Rows from block 10 of a small image classifier, named by matrix and row number. Rows with one number belong to one neuron. Each number is 500 + 25 x the weight over its row's rms, rounded and kept within 0 to 999. All counts start at 0. Numbers have three digits each.
After each neuron's rows are labels from the 100 images, of 14848, where the neuron reaches its highest value: "top examples" is what is common among them; "patch colour" is the nearest of a few named colours to the mean colour under the peak. Only what is clearly more common there than usual is listed. The data: procedural textures in two colours, tilted and lit. In brackets: how many of the 100, against the usual share in percent.
# fc1: MLP up (model.blocks.10.mlp.fc1.weight, 512x128), inputs 0-127
# fc2: MLP down (model.blocks.10.mlp.fc2.weight, 128x512, transposed), outputs 0-127

fc1.184:533464480470472480451497498449529494478459529522485494509549518508479536459514507518552550456494489472486478506484502497442533511511525533543574514499550487471490495483479514521499504467491496487516509522523482462526487493466487501472500489490514506497489527480463503503494493520493471513502482511508558469490518473492495492476489502500518481526522505466535473477497544530489543530523
fc2.184:469524521524515491541510483556526516556497498488505469476463522467476437503468463484472466528489550531515488476524497508546486477508508478445479506468496504509480499503530525491483501511520487541519481466488492505513540502538505501524511511504480497497519491512487506498506540479512478493503496528498437493507519529522527516481496490476467533471467495549515516545517472475499516428486
top examples: pink (93 vs 16.4); ground colour: pink (89 vs 8.3); white (51 vs 16.9); pattern colour: white (50 vs 8.5)
patch colour: pink (48 vs 9.8); white (42 vs 2.6)

fc1.198:489540466479492472497537501469507524466535499481459520504509552504462502498485543490461472528439521505488489492485490546502486479482463505483484491476421520478509507528501514499488511491501503545532512474463495510466520472491470485506486488481459509510551510495502517478518486447554529528470508515490471526495490513514516519525482490529514510475479532463524515505527545464491509499457
fc2.198:507492508536462530516494512528453477543503470519488518478504483521515483500515486474530485504469495493468505465493469455469497512508519473542482498526554496474512489528477505464523526506542454475520531509515495526495453531554476519514472540540488514470508482486493473519517488557484516501506452524486467536518482528478502481481570510495456501505493499515483498478483458521519475519504
top examples: purple (77 vs 16.6); blue (70 vs 16.5); ground colour: purple (69 vs 8.5); pattern colour: blue (67 vs 8.2)
patch colour: purple (44 vs 7.5); blue (26 vs 6.7)

fc1.51:469560454518473502506505508508491519499506513531462482508518537499467529531471500494448483516462522486495543508495491547473485505495462467504478496445456498485517480545505518494500477496537486521516500516487515551482543472491471486507527490507474501488551498474510532499493475458535538508478493534503469531476461566489501533514509490513505489478507520544531493533529529495494502489469
fc2.51:480501513518493502473507497498472510507507474478467559487513488525496475480465510465521497515476441505480497497501452443472526506462528511517461463528525493502522495535478510522498528536523470463482524508524491523477442548526538508506487507496493516510476493499492471569547478568475466499502466533538485513542481478498522480522503497486518528485498498518479501504507467493495467524504
top examples: teal (77 vs 16.2); ground colour: teal (74 vs 8.2); green (42 vs 16.9); pattern colour: green (42 vs 8.7)
patch colour: green (46 vs 9.8)

fc1.53:503463523530491505520469460515490494512489494504521520461482486505519501515533488580476507506511484511476473508561502545505520551511489457524512498475535460474501514551500486479503507508467487478521512518499529492493494525531513509496494524492552473468490462483502523503514501479498487438494461500524512521503536504496463483522484529463466524508499502524464487481465439501527467534545
fc2.53:483513448470522460471497513487521528473515502502511472526506514496462518489513509467478503516484496507482504460485492477523515485496514507435536492490488494538476501480496481504524456506519519469468477463481489518484549468452482471492437487534491530554504511518516482488487520505543476510506598476501494507470470505513554521487469493492497499487514516496496530547518516489507480493462
top examples: white (88 vs 16.9); grey (75 vs 16.6); pattern colour: white (50 vs 8.5); ground colour: grey (42 vs 8.4)
patch colour: grey (78 vs 20.6)

fc1.176:482547495502480483524533490489515519465485505519450508505502519493442549496475522470419453518446523479471499504491477546484476488515496472482455494496452505455498490524527515503531500498531489518540513496481514536472517503490470503500527510499482500502520471488507535445519505458555517488493501544496475518495475511498505526521528484535520510470497525504517518509526543498505489512461
fc2.176:509494496526489557493506491526463507523529484537491517489517490566487497488500480460553513516497485490487503487501486446499524520486532510522470500541578521484512491521468519507501544500513479471499522481521460541499467520556493508518468514540499477464489482481484466510545493564499497522479492496488495514528466498475490463512538525499491518503470514503478486479517445480516468498489
top examples: purple (75 vs 16.6); ground colour: purple (71 vs 8.5); blue (46 vs 16.5); pattern colour: blue (43 vs 8.2)
patch colour: purple (35 vs 7.5)

fc1.145:496550442489507471525533509513561501542475471514447531520543543526517509526482496479541488470463541502516519461515478479478517474543491484461497507505464511461470495477452500490502533479496495478514509494495496489477532472484468460470532489507472498510521522480508498491536509498522526497494468513491471485515491505479464539557490475508531478475469496515536505513520509504501515503451
fc2.145:451527513505479526552470499482468504538491487497485470476506503485514470479470488554530508526463482505519480499499470489475455490477529505522506507494536472485515493543500515508518502475482455534541516490504489486468505501524533523499466503526528462448503506504485532504518501472507536544514500510461493474510521522505506477431566489543510465450514530496491478530525509500499523472523
top examples: white (74 vs 16.9); ground colour: white (73 vs 8.3)
patch colour: pink (58 vs 9.8)

fc1.256:511478561486536497500456501476475510495443519514515482498496466508510483498562479473559506454547510511474461511479498505525528530513518544525502512520538481536505492484506501484517539475503497466466515477498495472544468506492530493497458496488503534503475547499501437511511516516500446474525469484503517497505558474489472487492454507476503496492485502509478507470491487495499498485547
fc2.256:496518513490499485512495451481566517493500529487510491534470509466530504497510537535488484497524512533531526533489535532526478491509461512516533495480475505469487495495516451534510455482475559528544463497493500461494529453458478486463492489448486482540524472474499510472463526439519514478519533462507482489481479518516503507511483507524498489503551490523488521533496509516488516512509
top examples: white (81 vs 16.9); pattern colour: white (75 vs 8.5); ground colour: grey (29 vs 8.4)
patch colour: grey (50 vs 20.6); pink (27 vs 9.8)

fc1.68:471491465503472484522507524521482509498482496515498475509501478478474537527495511515475468530512527480465499527522493532493500511501481475454508494482503442528465527533512549544479449492527495525511517474436535515487553509497479508522519520525522511467510487494502477560462476496500507468483441508479524510474503500528505542522519510520492488482514474525480485553522551504497449485512
fc2.68:483515486489531507506511524472494484506527488471507523512499516494534478492492530490480566497486457529493470483507503480463533475474486503529464449459522541466540484521481502506508527499484475508495496509522486495491434512473577506464535491485500507543485526526481497476547455493491513515531506507529499482521500528456512488521525488469471519508479493480473556501480543507462509489538
top examples: black (65 vs 17.1); ground colour: black (48 vs 8.7); white (36 vs 16.9); ground colour: teal (27 vs 8.2)
patch colour: brown (45 vs 19.1); grey (43 vs 20.6)

fc1.10:464542483480481520474522509527490490489485491531470483481493557504490482489513483504464481513465479481496507492483476515472525489550458487464516450516461530504487486529531478531491490516520524482488507483500487510501536454502473477503560480532473489523550509510485493484519483459506491522521483539482478491469457467484470486528484535517525472455452506456541482511535515519490470503467
fc2.10:472482459549501495486506471491464498471500496514539520518502489509519479446504527492534526520522490521504518527516499469497468522498506461566528512495516453491502515516464539486509501503487471478496495520497470511493482521501527505493422524493517520501480471467508446502486521547522485495485536505487505527500495479541522473500554513490515517492540478507426500519477469503518474529548
top examples: purple (50 vs 16.6); black (50 vs 17.1); brown (45 vs 16.8); pink (35 vs 16.4)
patch colour: brown (64 vs 19.1)

fc1.456:521512548500507511502508520479514511506521502480519454517466473465539534480445488499524499487536528524488513457440509494471522523485498460500553484556459509548478530501493496466451519483479468523534508525483511503490510512474523481524492546500535475519484495476507490517502499486501525496485495505512553506504486487467480458499498468495491506488518452480478513509535462490461530443513
fc2.456:481481462496503486509473484525503501518494506521481537463528527542471480503547513488481517515453431498523478530541483522512468501551497538512454514445506495458503497529493481543549485519518521469482504480508494487519482484518486524460464477493475543456511514521490503499505484501491457506542506499472459502510509508513518536521512525499520487508498530520531469503478529518544457541504
top examples: teal (97 vs 16.2); ground colour: teal (96 vs 8.2); pattern colour: pink (32 vs 8); pattern colour: orange (27 vs 8.8)
patch colour: grey (72 vs 20.6)

fc1.181:459554457496507498502525494496527525523523532525421476523491560503480498540472503463443481524442482460493545512504503537473513492513482493470493487491459510484512473539518481497500507524517511501529514507482511513497526466468465489484522517514466496515514486491487534476503486485534508503472530514484497519446493501494498510531495481519486492471463514520554498523556535507482490495486
fc2.181:501540512543475520505490468501462526507494499527488526467525475517493492448485503495526482508487474491483504506504471443477486508479517486563485491531541478503517503546471522517516509503532477470514515503500474522471477560530507491489424513486527510494526475492506468558509519518496469519492481492489502506542477500503514476461520484528514525514501529500420489485493461490532460497520
top examples: black (62 vs 17.1); brown (51 vs 16.8); ground colour: black (49 vs 8.7); pattern colour: brown (41 vs 8.6)
patch colour: brown (70 vs 19.1)

fc1.70:475478503477539517488506525503468541518474513509474547524455472505459535496511497468491493523466522518499497501532474502451526512503514484492501468535460495499464506533491509518491542489468520488507522464437517498487482481478510509450517470505489506522503493458480506479486499476507461484521505549455487480491484469471478501494459477567498505514446547471495477534504516514513498454475
fc2.70:477466474564507505498499452520505519475497512510471448474481518556499466477529511495506491501491516500499485490524506554502521524479513467513503507497535506438490478502480539506506490481480507513505503513516490504483476465502454490478514566516494468471521516509505509500483536483504567530503505503501519489551528495545480522482546533513483470506498531500497468449479511526505434477506
top examples: yellow (98 vs 16.9); ground colour: yellow (94 vs 8.3); pattern colour: white (30 vs 8.5)
patch colour: yellow (49 vs 4.5)

fc1.243:498468521540452487500495465497507519540472484538532502475495512507468466551535493480523522536530501510528505459532502523524494463475520507517492445543472462510485485510493459521478445478502518470478534484469481543473541506485527529511500532484489509535524518486491498499524495530489528501534468461473503537472502499470477487509504474491505472527500501537461508487514458520519487452507
fc2.243:480526489457552513523498539507494491454517534480492504498509485484523511468469488532445471457456492488491503545481513482489490545515488485481513524467515540488505509496500499472513560539505486524523483500501515439518477494522492457473525460504520492471495494526516511511472536460491466478469536539514506461547497501553511532515479530481497519492497495485536496516480528489475506538482
top examples: purple (71 vs 16.6); ground colour: purple (51 vs 8.5); pattern colour: white (33 vs 8.5)
patch colour: purple (40 vs 7.5)

fc1.159:508541512516499464514497558531498513492486507504450476479540522489532482482482533519482504519509478485513550529461510470512525444549518513461470481496465526491475513457491487536472493502542485488522506514516518509492508512487447529498511513519494499528543489476481470467532510487523500451522545509517521496527492505493461515497550475508492524512546544512488516549515520538509518492475
fc2.159:504502494519529535499509500482477510492507497520538544464520502468538506480489454493487551475524490532472491479540484472460496528473522473469470527475514522492506527513520525515494496492475510475463504516533547479487482517508548518521553483464516485462491479514482498545474468525496487470487464540495534510470534445494515518537506506481479449513489493529539491495542501471497497536533
top examples: red (48 vs 16.3); pink (48 vs 16.4); pattern colour: red (47 vs 8); ground colour: pink (47 vs 8.3)
patch colour: pink (36 vs 9.8)

fc1.227:471577453508512466496533529488543513496499511525470525532481509516521508520464480548475504547453519488515552498520496512530482476527453516477522507462501511488485462489457515477472472483513515552542493492509473527507541470536477505475523511524483471498488475519494499523503526498515529495504468511523489514491462513512478496533485462510503509471539540511507482510530533531489486487529
fc2.227:508509515515510536498490516490478497490508465508490535490520532480491495474503473488499479485474432506445471497531486456448509519485531508510483492502490511466547527554562513503486531529468461484489497490508519483483489572500542513523506491468517487520460499477494554518509477543492479516471484535486507501475505487448519484506461505503529517470499468556485510473495474509518487509512
top examples: purple (81 vs 16.6); white (70 vs 16.9); ground colour: white (68 vs 8.3); pattern colour: purple (66 vs 8.1)
patch colour: pink (35 vs 9.8)

fc1.373:462538487526495525508499486497478535479492512521478490517476533494472499547493531484408482497483492479480544530500512550499475513491475480509507463459456487494544485527539515550480473522521505508515502495463516566469543498503459486483497532514474486491507446496513521512505483461506500479534519534479483538511511524502502468482519519507498508506510526526522519537479511528494532478509
fc2.373:504476495489501479470540506500504464470528493496478530493525481543450486484493456459544499526489446496541500496529452503494544522471502507491483500508533511529506493512474501531517490517512472495509498455528488539498474502527516500491508501523481521551513477522518458529510465530477493480483486516540504530543479482484528522547464524482495534498457500546444516501503461496523462528504
top examples: teal (100 vs 16.2); ground colour: teal (92 vs 8.2); white (38 vs 16.9); pattern colour: white (32 vs 8.5)
patch colour: green (36 vs 9.8)

fc1.432:508523529545505537507522502490501522487484508507534459500513524460533479463488506478505536472540492465521522475522484509523491536493489539495504485469518515532539504486549485525439487490476505500511481521447495484510500515525488519532500513506556482432508503510491496497488473457481497477503505490466506548515522568484463505506526484490479497526543507538459539461476511518510520489509
fc2.432:506469509454491452481519540486500515440536486484523517499524499486501523506515508502478490474492488512444500503504514490504477491523520510462477519502440514586489493492467492457504483521519517488480528496504501483499518508493495502472529470468513520553478482541505501534515493536478491542512508521562522500496498483503500544526436504475514516523494437503536502538512494497468498525490
top examples: black (73 vs 17.1); ground colour: black (69 vs 8.7); pattern colour: purple (29 vs 8.1); pattern colour: red (25 vs 8)
patch colour: brown (50 vs 19.1)

fc1.213:526526474528509502485467507509461494506497470479507490510507521482504453502472518494502530487482533531494531497498503514486483532544507472490501481547498498476496479520463486477476478448479527482487480498511492497542483541537477504504432499517493514501490490472504493518471510518493527530525506457471533557515524509531525478507572510538536513521495488527492478432467490433525485512494
fc2.213:471532464455486472490528557511485468524483492555457504493511487482534473524501509493463518505484511509512482504486501525507524505488481478476486460543498474515511540512510472494511525520504479507452463465494499521563510486450501478545569462501507526498488499534485509463466496521496504489495497511502530493489499498519508539512444493527518501436502472506550504515506496503501498494447
top examples: red (73 vs 16.3); ground colour: red (72 vs 8.3); pattern colour: green (32 vs 8.7); pattern colour: teal (30 vs 7.9)
patch colour: brown (52 vs 19.1)

fc1.382:475527482506481476491524508497509515462489492519463516488508528493461536531474507500439457524454508481498524483489506523494477483503476479468483499466439482474480480508531538517528464515535497531548517489473524552486553468467483512513508493494466486504496485484497527483505502459519529479477492507493496525467467557506533532490488513544512518458502513510547499538533536490496501498472
fc2.382:506510532507489524472498492507466470526526483499498535498508507524491498508477486472519525503498464516483495512524466473474526520490521486541473480507527527481536479540428489488496520492519470485491479510527437534473450532544538505477473509482521504491531495505506463573537466535491502500515465521519481500547488489479485453528533474487481524525478519486460530493479467477513483509501
top examples: teal (60 vs 16.2); green (59 vs 16.9); pattern colour: green (57 vs 8.7); ground colour: teal (54 vs 8.2)
patch colour: green (59 vs 9.8)

fc1.406:477502485505489526528529490490508509540466492504514493522534534563528462518502463483509536425557510503531493461476511473470528452539502475529477509494518505513488476454507482522468547483509508487507507470472494467509470525521491476459538530490506519466510530478520479525486486512484474451532464481490503511542521487488467515526495499510540485509485475525514467530488502510493510473496
fc2.406:453516489489490451493514502471487505504508529479508466460507507461514495475506488528499486525486468500517461543519506545503477536479473538499517489492480470511502540513510507504519477491475501531557469498478507482501523467477487508494489496467489465509515477490487515472477511454506538563500543493479506489470535521529535513429527507504494499470508473567490486564502508540491531502507
top examples: pink (46 vs 16.4); ground colour: pink (37 vs 8.3)
patch colour: pink (42 vs 9.8)

fc1.268:487557449527456499504528489516492505515507493537442500509526522509463545511474476512482465510474532460508535493491497541485467482508471456485480488494444482515482505532505524523521474502521496516538491514473512554499544467480467481511502501544478516490542474483499535517480500463538499493478490544476485534481466544510519531499491506520508482456503512523529498539509528513499497480487
fc2.268:468495535509499504463510514486474487486476478468503522501516522516514495505485533475520525502466459521503486500504471478466540524445524511531489465489556506504519511552470531512498522569502466498465500527529493505448439528517560482480452499495487523474509518481499465541503479535486492503510499511523511500511478499498538505520492441512496531463472503515454482521498491501477473492505
top examples: black (43 vs 17.1); ground colour: black (42 vs 8.7); brown (40 vs 16.8); yellow (38 vs 16.9)
patch colour: brown (63 vs 19.1)

fc1.278:507547505491473504498540486507517511477543521494462495502532532499462499474484529470463465524451514485502493487497510527485454460491477468508471474506451522467531521526503473504496487528499512533513494494498478510459520465506464490525488472519464480495514503487502554488540506473542537554453532519507463514505459528498504531523534499519496511506472517508537541505536536480478506521470
fc2.278:504498527502474535517514517516447474528497486519481519439515489513494494511489477480546490494489507479455515494498478452515499509526516487514494525535540494534514479507490519469518496496529448474498512481495505548505483532558479520517484527537491496477487477493493440556524476566484451471500455521495479555506479493485484479510513507503489515505527525531513494515510443500527481528491
top examples: green (92 vs 16.9); pattern colour: green (90 vs 8.7); teal (71 vs 16.2); ground colour: teal (68 vs 8.2)
patch colour: green (82 vs 9.8)

fc1.425:525507451528507485499495504492541507524502513457540487464463484513527490510537505481506537467481467503532466505537536518509488553480495544528482452504485495457515511509484517537498519510473472490479497474491469459480450507494521537459503518488534506500505520496512501508497571481491506489537506506507522456504548506485482546506501492526538486476477492474475483511496477552526476456482
fc2.425:490489538453501537489510514508477502488524488514466494527531500481472499489455506505509474523544526506472504466463454494504514448532511465479536555507485494545475501485517477456498493496518531507531493526511548534542543491495490460528453514511491488509485485502485487485528460519511500516463498497481487519489447484496510469478498484479454514505556487533549515507508495465481529524530
top examples: green (97 vs 16.9); ground colour: green (97 vs 8.2); white (37 vs 16.9); pattern colour: white (37 vs 8.5)
patch colour: grey (48 vs 20.6); green (42 vs 9.8)

fc1.71:477520477490465469494502480491479481487509486504472513484504507494446538526476493497439468511477533477488524495500483529487477519495479469495475479483448469514468514548515541526525466495532490528561499474446525549485527457458470510509518495523496504490522481485478519484511514469514508485456498520494471544482452537486513533477495511533497514460482517512527505525509558513498488500490
fc2.71:478484509521524518489535489495494501497522478497503515525504510531488503511472510455513532488491472542461491495511504460458532495475490501532456458497557523481553490521478522504505516518504495478475521549528461497468444532543540493462499518480502514513503507499480480556528471543500519489507485513544484494554462500509503490549537497476500521487499499508468541454486460501499469519508
top examples: teal (76 vs 16.2); ground colour: teal (71 vs 8.2); pattern colour: green (33 vs 8.7)
patch colour: green (35 vs 9.8)

fc1.470:474516516518525488485490513501498502520509486478506517502491490519488496484481525482516509500499481512531461494472544499511515496507491538517503477492544536486543538464451474523498536483513523473470508506571471517528449473538519522447437554491489489506492519498499508441560496506488528512521528507529511493559501492508484472509505481477505505551460505483506508508475453493465519513487
fc2.470:531500489479504512496497480534488498515470498514477459447501489506470503517514485508503440515494528467512541492487508519519494521522501496448518537533476461532448518494568495501507474508527514492518475471469490498480565470506434492511497489510499497470523491487509470509455532495528477481488492480475457522466506479541497513497465518538515491486576501502525486483525500502521512504465
top examples: orange (82 vs 17.1); pattern colour: orange (71 vs 8.8); ground colour: white (28 vs 8.3)
patch colour: grey (43 vs 20.6); pink (25 vs 9.8)

fc1.290:503527479527437492522535497519464519488517510510490469501522501450478498485516520461468464529477526478466512493507494545489476514505469463508468502472471478520517486524520515513497433534502477547540484533495534557493551496447492504523514503521472514478515464483481537515508503490498503499456513509503478559465485526497501505510518530528468482489529505519504502505514553501517509478477
fc2.290:490484517506520489465531502477500497481506504490509570505523490528500517514466497483497516509475464512525512487521472459482545483483502503495470453511514515504539508532492491539487543524508484487475502519524485541496455511515532473490506491478488526532471523517513442533535474540488457477529462524544510479532485504474525493569455453478519555501467501496504505528494484487485479520493
top examples: green (67 vs 16.9); pattern colour: green (62 vs 8.7); ground colour: blue (29 vs 8.3); ground colour: teal (26 vs 8.2)
patch colour: green (57 vs 9.8)

fc1.85:509530498526484492495481512504516468510476470512511499505496486443512507507485521511484528489486546526480503532476505514487504527486519466456507446548484509485500494486480473477492510468480516522477462476494497480527502553528485498513485476523521487499486477486497454501437493543471501535484519454483543544480553507512546499523495536529554532500525490501497492435453501490534485511477
fc2.85:490487500469517505497501471486471524454529549500500511489495494529489553487526478490512460476498473499531485510520503502527514488476492514552506535455516525513517498497527510519496483539536478487495521529483516510450516461473507508489542519495506518512509500514485552489562503460532492456492480526526476463528467499474449488501490483480437467494483524481477495549529504524452516503533
top examples: orange (91 vs 17.1); ground colour: orange (84 vs 8.3); yellow (67 vs 16.9); pattern colour: yellow (60 vs 8.5)
patch colour: orange (64 vs 7.3)

fc1.283:512476546500487536493475457483518464512507518461545476479495511518522450495520527494553544477570516492493501495515483471474547496529522492578505517502522496520530492465501469476502533500509508483477528514484481458479472494514520475501438509505510518468475512490514517491492506504447472512485497494493499510511550501485480486543512505502515527536472498500453493484479461484510510522538
fc2.283:471514488475499490536522521509476505562496538508488482472503488453473510538508457513498482500510525478514512516531533506538473469513462514458497514500477482521522479470513484491511471488516452501541480498485478503528537438465462509503536473489501492527489513538522510484502473475542452500522541481471519480509532497502511522454480519508488507496552493506554536507542523490520542478508
top examples: pink (59 vs 16.4); white (44 vs 16.9); pattern colour: white (43 vs 8.5); ground colour: pink (38 vs 8.3)
patch colour: pink (36 vs 9.8)

fc1.274:516499504516527526538493498466459520504470518467533497478456477477545512496501523488534524477516473489491470536532473476496494503475513527506486483503552460520491492484481476479460478464476528507481458473526518462506531530560487491536480524479533457519503535526502520520498510541518483488517478468530514489538492452511507479501515514448504462486536486487501519474457509457500483473509
fc2.274:525494490496515487523510516521528509529538471479522509487495494520508498498493461520448540509513493484477465496483493513519500486506510532490501525519441532513529486484489502516494513471473546511535494487470517514510474461473519485470516439516510512499473507536497524453463493482499503488470524504502518523427531516467491506484451480451455532542487454493481449495515553499466525517514
top examples: pink (93 vs 16.4); ground colour: pink (92 vs 8.3); white (36 vs 16.9); pattern colour: white (35 vs 8.5)
patch colour: pink (79 vs 9.8)

fc1.186:508518477519510510512528483474501502463535466512527460527535497493514501501533477506500498507493521508503481525474514482507474490521486541499508515477508472509499485450458548443512532475492508530446506545527483511488511464473480523524557502480493490509516548507450485491476470509528519494478484492504513522484537542477494535503440469468528504508479472505555483485552520489506494549488
fc2.186:510500605501489509507520481503474519513464483499516548486508484466529505499470516503503487503543465527509533527510511491509492506519498505510461506527511501482518489527507464479490505503513489499535525534508517505480468533531504488538478481459501469485519478482470485537515492515482465482549469490501469483510468494462485458514600487495499495486524480527511507559493495461486514497519
top examples: green (64 vs 16.9); pattern colour: green (64 vs 8.7); yellow (50 vs 16.9); ground colour: yellow (50 vs 8.3)
patch colour: green (58 vs 9.8)

fc1.82:539487522484489502509467550498473499521508499522542512474491501482540509510546520486582506493516519485504525459493502483496525522489515518522515489518551518534487493478467502491469487473478511483481477460492513512515473531475529527510514501492541504487507462531519445568499534500490476518498466460487486477533537493509493500475516504470465509526559468518449474495471501494528526502511
fc2.82:506477511489518435455502526487550476478495496465484500546517527488491512521486496512448516489513504507512467514522518506490493472512501519483487490452439509527477526482513520509494509496492511513482488531532506454507514488489506481476574497456512496539516547531496546455492477439514552520517537500528515492475504520512511521526473477509497483460493509507565505494472521517488511497500
top examples: red (69 vs 16.3); ground colour: red (69 vs 8.3); green (45 vs 16.9); pattern colour: green (45 vs 8.7)
patch colour: brown (51 vs 19.1)

fc1.444:484477494488521506502514551488503483558499502527530541521483487545473531474502491472551550464506496495535492471507501473475513507506562485498509514514519490533477555499479488465519563483481480468479495485528518489507493505474521500480532467485520504522472508472515454533517537508508455480517482471500518449508544472490505542464507471520529523487495487500473456505504475476526500513498
fc2.444:486500505524512499514479457515517553490494539487482435495511522486528476506516528509466484499497534503482465520500517534522479515492486491521503517488523482484484496508518535502482484471496533547536501518504481454496497473502462485497499513501492467483522521490495532465501525477551577543486537481454518454478508506526461502452536487532492469489499531481551483491489545514482482456490
top examples: yellow (92 vs 16.9); ground colour: yellow (89 vs 8.3)
patch colour: yellow (54 vs 4.5)

fc1.389:464552452517480488498538484503479527488511497517466488517500542475475528508482516480479481519473519469494527471506496576504476474514450485486470479471443507477493477526491515491508487501516501513527493516502534553488543455455468490521515510496463495481535487499491543517504487453529514515481529519492474541483482544505523516507490509519509497469494515518542517548527538499488507490464
fc2.389:501500526524474516497504487499485475519492473496477559456523489542502491499456473499519488491506466493485495526498451451471510508500521486509487493530530498490518495544476502525508519541523439487496493488530475525481474513520536503497463513498509527508517487510485412582526488556471471487515434530515488513524481501493503468536526477492506519493499511513483486503483470492508479521484
top examples: black (84 vs 17.1); ground colour: black (75 vs 8.7)
patch colour: brown (79 vs 19.1)

fc1.217:522514542505504512498507521483511518500517505482516459515475475464534535480445489500526493484537533523486513456444506489473529529489496459496556486551460508547474530503491492465450518482483464523532501523478513504487515510477519487524488549498534475522485489479504488521502501485501526495482487506509555516501487488467479454498497469500486508491522450480482514502540464489463530442512
fc2.217:482480455494500482509473485523500495517500503517484531462528526545472486500553508485484521519449428499524481535538485525512471500538498540512454512439507498455501493526494483548544485522513523467481508479507493486517476488515490519463468470494477543456508517519486510500504484500493457508537512498474458497512507508508520534522510526495519489509493530516530473502474530521542459536507
top examples: teal (91 vs 16.2); ground colour: teal (90 vs 8.2); pattern colour: pink (29 vs 8); pattern colour: orange (26 vs 8.8)
patch colour: grey (69 vs 20.6)

fc1.467:477557447535462502505522493522494496487507519534472476531502554509465523530469494493440482511467509458512540492513484541471471467505444457500482482464441498505499481524509524491501485495525499523518493504475518526471516480470478475521528513504466514490536494489503531505506466461531519482487508518498473526475462542509510513523521511506507494470509495532544491536510540504492518482467
fc2.467:500484528501482477475533513498490489494490483486489533457520497519528488478478474474524492514480455506495494530502448469495535510486510507505488470537531495508527500556474516523511535543523451490507485481531502544479456530522519504484472519492483519507492480510486424557524471545462475507502451519518493522504486497493516481530493465489486505480461496533443495512500470482530469544493
top examples: black (71 vs 17.1); ground colour: black (63 vs 8.7); ground colour: teal (28 vs 8.2)
patch colour: brown (65 vs 19.1)

fc1.133:480503548543518494508474522527473533480512544511548503501514538470467544545524534483486470482535482494472496488544523556483482510512465470479503499467517461507500473518528487486504447476513536493512477485489508506522466506490519514524500550462513518470460482503504473513478505511463510476498470501513514496468506540508545463499479522474484471530544509485485519531467522494510526460502
fc2.133:513505507469541445494542519447525438481535485488464529494456475526512484495501537487467532492476481527502505500506494515494530460503489497494508448478472526512497521515485501522525464497465484509498503504493484519498522541495529514498533465467492566560524505536493471479534464503527465467503523544538489520515500488483510530537455499506484483505466516492489535485482512533499497504499
top examples: teal (98 vs 16.2); ground colour: teal (93 vs 8.2); pattern colour: black (26 vs 8.4)
patch colour: green (46 vs 9.8)

fc1.459:516489522511502524502488509476501489524498455548538497481508507513506505489502489477544524443502523483525497465521489514517498520508498468492484517488539494561482501500501513522465454493513519451505499477449552495548512513536488536486521544466560475494485539466526497544523519491490470477486446484471518506479523528497490516461485490504461501498501502546481504534474462544504513489504
fc2.459:481520502479492451506469545485537521458524524473513502491498522497481550514502487528442473495491494520473469518513501507503476488504524549496513492483454519541478503522472478483503474495510509534510481511506492441495533515431476493469462466473488512538516480538507481543490483484515510547503552494491524496512520515518482527490506476494509508500542485558542497548544512487495523511502
top examples: red (64 vs 16.3); ground colour: red (60 vs 8.3); yellow (46 vs 16.9); pattern colour: yellow (46 vs 8.5)
patch colour: red (45 vs 5.4)

fc1.317:544530492482466482478502492492533511470488514463472471507548530491486465508472511496456461526490510478510509521464521558537464497521484518467473495494456501481507473437485535507489491515502521559497491503505472540505538518487480502552510495475493475499505512510493554513494469473496546502462524487487492509489491545526496517503539509492510511482533517489506504538518535500459489554467
fc2.317:508517547484470530524512543508448441543523445520501533469515487494530511521495489496527512498504456495477508497509487459464494474497523494520482489505519550521545496525504478458498524506512454460505523499514502514506471541542547514515493481502510501507478486495488467480532454540487447489529478516522496517494486499437503460516514482478472520515482466502484530502499473515489526535503
top examples: green (86 vs 16.9); pattern colour: green (80 vs 8.7); black (54 vs 17.1); ground colour: black (50 vs 8.7)
patch colour: green (72 vs 9.8)

fc1.351:495512522508540493498455508446506489431476499519520456541508490504477477533513508510487457498551494557470517513507509515459494487445489534553503531507495508555515510471483511499521534532503503525529482521492529502464523481499513482522527528487481454493465519481505496497516547493468476500489479511506511496551526505498473524519499470485483467533469466480500467533505517501498543487508
fc2.351:511482506524481491517541519531519494516522491469479544500500471492507474497466495491544556519501512455533491477476501495522505534516497446467513474533516474462532486523502462497478479462503520489527546490525482491511449521512524494489491469497525471496536470497514475486513481518521494511553518505482495556460481479538534468447483504500490529465526499543478552489500474495477470493486
top examples: red (87 vs 16.3); ground colour: red (74 vs 8.3)
patch colour: brown (59 vs 19.1)

fc1.239:523502558470540536447468477480480519496529478509520494522491506505467475465514482486519540455489469484477489475507521517463491470515508490493493466518498531494541523526487471516472560467475498469473532461506522508554457478505524500477482542491489505529501550508519520469558503496526464529521513499511480514500548504479479506492491509455517491517463538490513512521512465485499497516485
fc2.239:511495489520456496515536484505520511480454511512461460455519489533491498468491564476513430519491571487494537520508493539533494507537486509497540530498476452556475471499488509494522458479532488493505484528489474487460537486522480482500500481518466492505525485494512481511466505485516506478511490482489486527492492508579518530521511498529492511480519491494508464525519486525527473484491
top examples: red (59 vs 16.3); orange (56 vs 17.1); pattern colour: red (56 vs 8); yellow (50 vs 16.9)
patch colour: orange (47 vs 7.3)

fc1.48:467544489479475517489501492510496504527534506513505491519461529481495533517514488465437512501485506448475507535480537546470485496488456462476507496493470469510513510535538519537534474504528505550514520529498522521473508448467456458513528520498475514531533487492490546499509498471496500495496491502510472537475484498548546490492541522498516514484512478561509488516508547505521500478505
fc2.48:519507488517522528513498464514514494515470489478480495491534522535490524476460517528508503476493454494483500477558469456530554544501512532495446483522506538501524491519486491496493549557493486447487468533515504521486430529541517504484497508477505481497502485495473491532539469546486526513479481514513520535533481480463500504528460466481480506501502499478451514489490496498480518499479
top examples: black (60 vs 17.1); purple (56 vs 16.6); pattern colour: black (34 vs 8.4); ground colour: purple (29 vs 8.5)
patch colour: brown (62 vs 19.1)